config.toml
train_examples = 95000
crop_scale_min = 0.8
hidden_act = "relu"
depths = [6, 6, 18, 6]
kernel_size = 3
lr_schedule = "constant"
warmup_steps = 190
weight_decay = 0.1
Rows from block 19 of a small masked image model, named by matrix and row number. Each number is 128 + 32 x the weight over its row's rms, rounded and kept within 0 to 255. All counts start at 0. Numbers have three digits each. After the name is the row's rms in percent of the matrix's.
After each channel's rows are labels from the 100 images, of 14848, where the channel reaches its highest value: "responds to" is what is common among them. Only what is clearly more common there than usual is listed. The data: reaction-diffusion patterns (Gray-Scott). In brackets: how many of the 100, against the usual share in percent.
# conv1: bottleneck pointwise conv (model.blocks.21.conv1.weight, 160x472x1x1), inputs 354-471

conv1.124 099:181198084162112112091143162141110158139132132133132145174145121151107069133163166114177159112104184115129161131141150137178068114127167139116144186069128159097129173141115133126138186138143167156178164117170107120180178127112144197152152088092141126123128129134165172131105123085127170180126118143096145146149158094113148145160162175144136154111085163154
responds to: pastel (59 vs 14.5); feed 0.018 kill 0.051 (25 vs 6.8)

conv1.153 095:169118077129122117144113143157137111108145097092085100102136131076191108117132123118130100188099142109161137118136070084071064085093090119127096116087117115098108103106178132087130117150138101101129107117120152143141141095076111135103101136124117142183115014109120056143171123131116089121129104146181108101106173117106067104114117181086134100100159151113
responds to: embossed (94 vs 40.1); feed 0.058 kill 0.065 (43 vs 6.6); feed 0.078 kill 0.061 (41 vs 6.8)

conv1.130 096:192185141166203129099048107178196134141146088114097149085142161142211083041165168117163147199153108064167180108119128129108135127141141098143139157156102145054161140087158111098037147189101162153158066105087124127153118121099113162142139124111140159149079135131107148135105145129112113169166156161192094129153150172138135142133142148105156139085115108126
responds to: pastel (49 vs 14.5); feed 0.078 kill 0.061 (34 vs 6.8); feed 0.018 kill 0.051 (30 vs 6.8)

conv1.121 100:139159088174185092076091078176151148074129034081158140091156137137155133026099131076069198155176099134092170186108052124162092141083129125081103122204121127100163131148135109112106099132116177123122120083093143116118064117117131128135121120127118149112158130111150135091113149104117099001080123106076159120105173142126098194126156087174115159127134138065
responds to: stretched (52 vs 24.5); grey (42 vs 14.3); pastel (36 vs 14.5)

conv1.138 100:124166096105106151090152083154141140131092080137084135097141114094167021134092126158153088168162118111141106157148127100098116152131133118132045172089104154104140141118126139109056092098084128129169054096088125115171134096064096144159112155184130092171099084112100117145053181222109098128091145175181099109144188193058118096152140078163198138087144129104
responds to: pastel (39 vs 14.5); grey (38 vs 14.3); feed 0.078 kill 0.061 (34 vs 6.8)

conv1.132 105:146131105145149155068112125092103111124097109091154102163126140091079065103157123160091137107142119129137153115109099076098074159081119122117072153084153108084143164153116126152064155127101108108128146138093150123114157081088127134098064139158099107191162064109066085105118123147096093107092098071213159089112187120083125170114136135092168154142123127114
responds to: pastel (47 vs 14.5); feed 0.078 kill 0.061 (38 vs 6.8)

conv1.36 104:133119089136153122180157103187168141119172111127125164144129112125168199114138140079096167127133120171097175153125111137112102135106146131093171081124184128090159120140122150176157135162175136121118100089134126136109168134152105129139174153123162164166123128126166151126130116139174097066156161166139116170162149160152088130179138075148173168135158170041
responds to: embossed (73 vs 40.1); stretched (67 vs 24.5); dark (35 vs 14.2); vivid (34 vs 14.4)

conv1.95 105:157164108136140142081106131126136163164124103192148124162109135117142109098107185085162156152174145102139185155147125127153090175132120122161147072105136123095136110079147137067073181193091150110127127084111138105176102138102091127135139150224121087141115145041121101157089128133115115127082138183094140141132135108136162118148147067114143199168116121065
responds to: stretched (76 vs 24.5); vivid (37 vs 14.4)

conv1.5 107:112146045128121100116111067132128135148099111111113085162171105130104131125111112185135116132041167126085121094113074119125127164111154128139144101125134111145129118121126155072133100115086117098107142084078150119106144105161093074118130138148121096134140150129130135106076126131119099119128141126121135117146176114143083155154086105127137144129098151147
responds to: embossed (86 vs 40.1); stretched (72 vs 24.5); feed 0.062 kill 0.061 (39 vs 6.6); grey (32 vs 14.3)

conv1.83 109:123189151131114127046119110090084159132096101165128132104108145099096057115097129163177107109122173130129100133147105070156152133128121101132073189126103153122155125134122107141114105138117143173187130117102151112151111114136080170142097146184080179017114177135179092146094146179138157109089070167152121147166102181122136087162154116166081174085173155116
responds to: vivid (38 vs 14.4); feed 0.018 kill 0.051 (34 vs 6.8); feed 0.078 kill 0.061 (28 vs 6.8)

conv1.137 093:136172113157063123101088088106063137073144160067219118168138119139000125141148101093098129016127080211073146070111121106138139145119130151132123149200186135142116063123126093131084158123112154124151115133104053081116144108148084148135119157100110111225137013167062119119108133146107089088120088113148151143160117132104195148106143158096199081139064109114
responds to: feed 0.078 kill 0.061 (61 vs 6.8); grey (32 vs 14.3)

conv1.108 094:113127130095123123099117117166100124144137108088134125136165046129171101093123127095110096071115114118114148133107150126093115158088128137089015136088113111121184114138109138139138088104115150104099151137101086159061151000173106093111115162139146095163177054121113135069162127170117102113024117023185151110090170144000133110070102127160112146149132084135
responds to: pastel (41 vs 14.5); feed 0.078 kill 0.061 (40 vs 6.8); feed 0.018 kill 0.051 (32 vs 6.8)

conv1.43 097:155190117169143124061110146172153135128177111119165148158137113121166079103143112056153189093168116190143166147134094137103090104104119118076124156122115152124150115146106131152094110161142155133162175089056123133149119099114126144146157121130112184150033153161170141113107109167126060181135154169118057156148164109121148164111136102155129165084113134148
responds to: pastel (50 vs 14.5); grey (43 vs 14.3); feed 0.078 kill 0.061 (26 vs 6.8)

conv1.128 098:114138102122161102121114100126205129128122119139121130106086121150142153124087141131168136150099143088132133076161168145108165127202150126158144170094136127135091136138134142119092136132064108102122155091143164100156135032171069091138166104156147100166109129113073178165119126143120152164108081123226161079139106088170130115144125105082065139085155088115
responds to: vivid (88 vs 14.4); feed 0.078 kill 0.061 (30 vs 6.8)

conv1.141 094:139095097064107109128255116133105110091093126147084093118045047152133125255100142085113104145137089046154150117119143135147148128136155149123102146126140145082146133146118160183142174155089139134127092114170068118139077128162099118122145071148142132133094106075132165077085075103131129163095167049115128094130009098024151136111103136153093138093112147123
responds to: feed 0.078 kill 0.061 (50 vs 6.8); grey (45 vs 14.3)

conv1.65 101:178101122173135069076137134114144074134128156154137146177085123158118128121148108101146098128087095129137110176163138111185198114181103127170110110099118135148125130062159090080168185178131125142146121140192110071189182130153103181130119069125152094140103092116123152095154088118083159173137121116112178133096103104117143142125155160086084093183053136173
responds to: vivid (56 vs 14.4); feed 0.078 kill 0.061 (43 vs 6.8)

conv1.13 095:097063130150183114132121128137153126120145135128140178134092110149171156115106140087136092124087126116118154143093130112146104120144126130120226129150116120056000139093118152124122163069086073166116156147123117164184153149117077151112135118212124192164129073176147154135199054107130166152109113122079151103128086081245012143105082080103114175127160073114
responds to: vivid (66 vs 14.4); feed 0.078 kill 0.061 (33 vs 6.8)

conv1.89 099:177100064119114118064105077130101119155090114118086120083108111149066090142112126144145113221171127005172106093121085145101103115084126108132077123116130143075089184127109108143118168077110077104130013115109065072170139178111116129134140075137171128206123010118045160128059126087105113114113136100181132109152153145142080159147151160110196080082071144090
responds to: pastel (39 vs 14.5); feed 0.078 kill 0.061 (30 vs 6.8); feed 0.062 kill 0.061 (27 vs 6.6)

conv1.38 099:143165119128093125091119126206178103111179127125082144182129133179169133114150116082090213143150069127075109164109130112131148105099126127116125136092118120106095087145107106131208126134189161079133164096167095189135182148126110145117109141132146101079194115102152130066166098121124132113086095117105190137105173063108136140101156147062064101165094154179
responds to: feed 0.078 kill 0.061 (49 vs 6.8); grey (42 vs 14.3)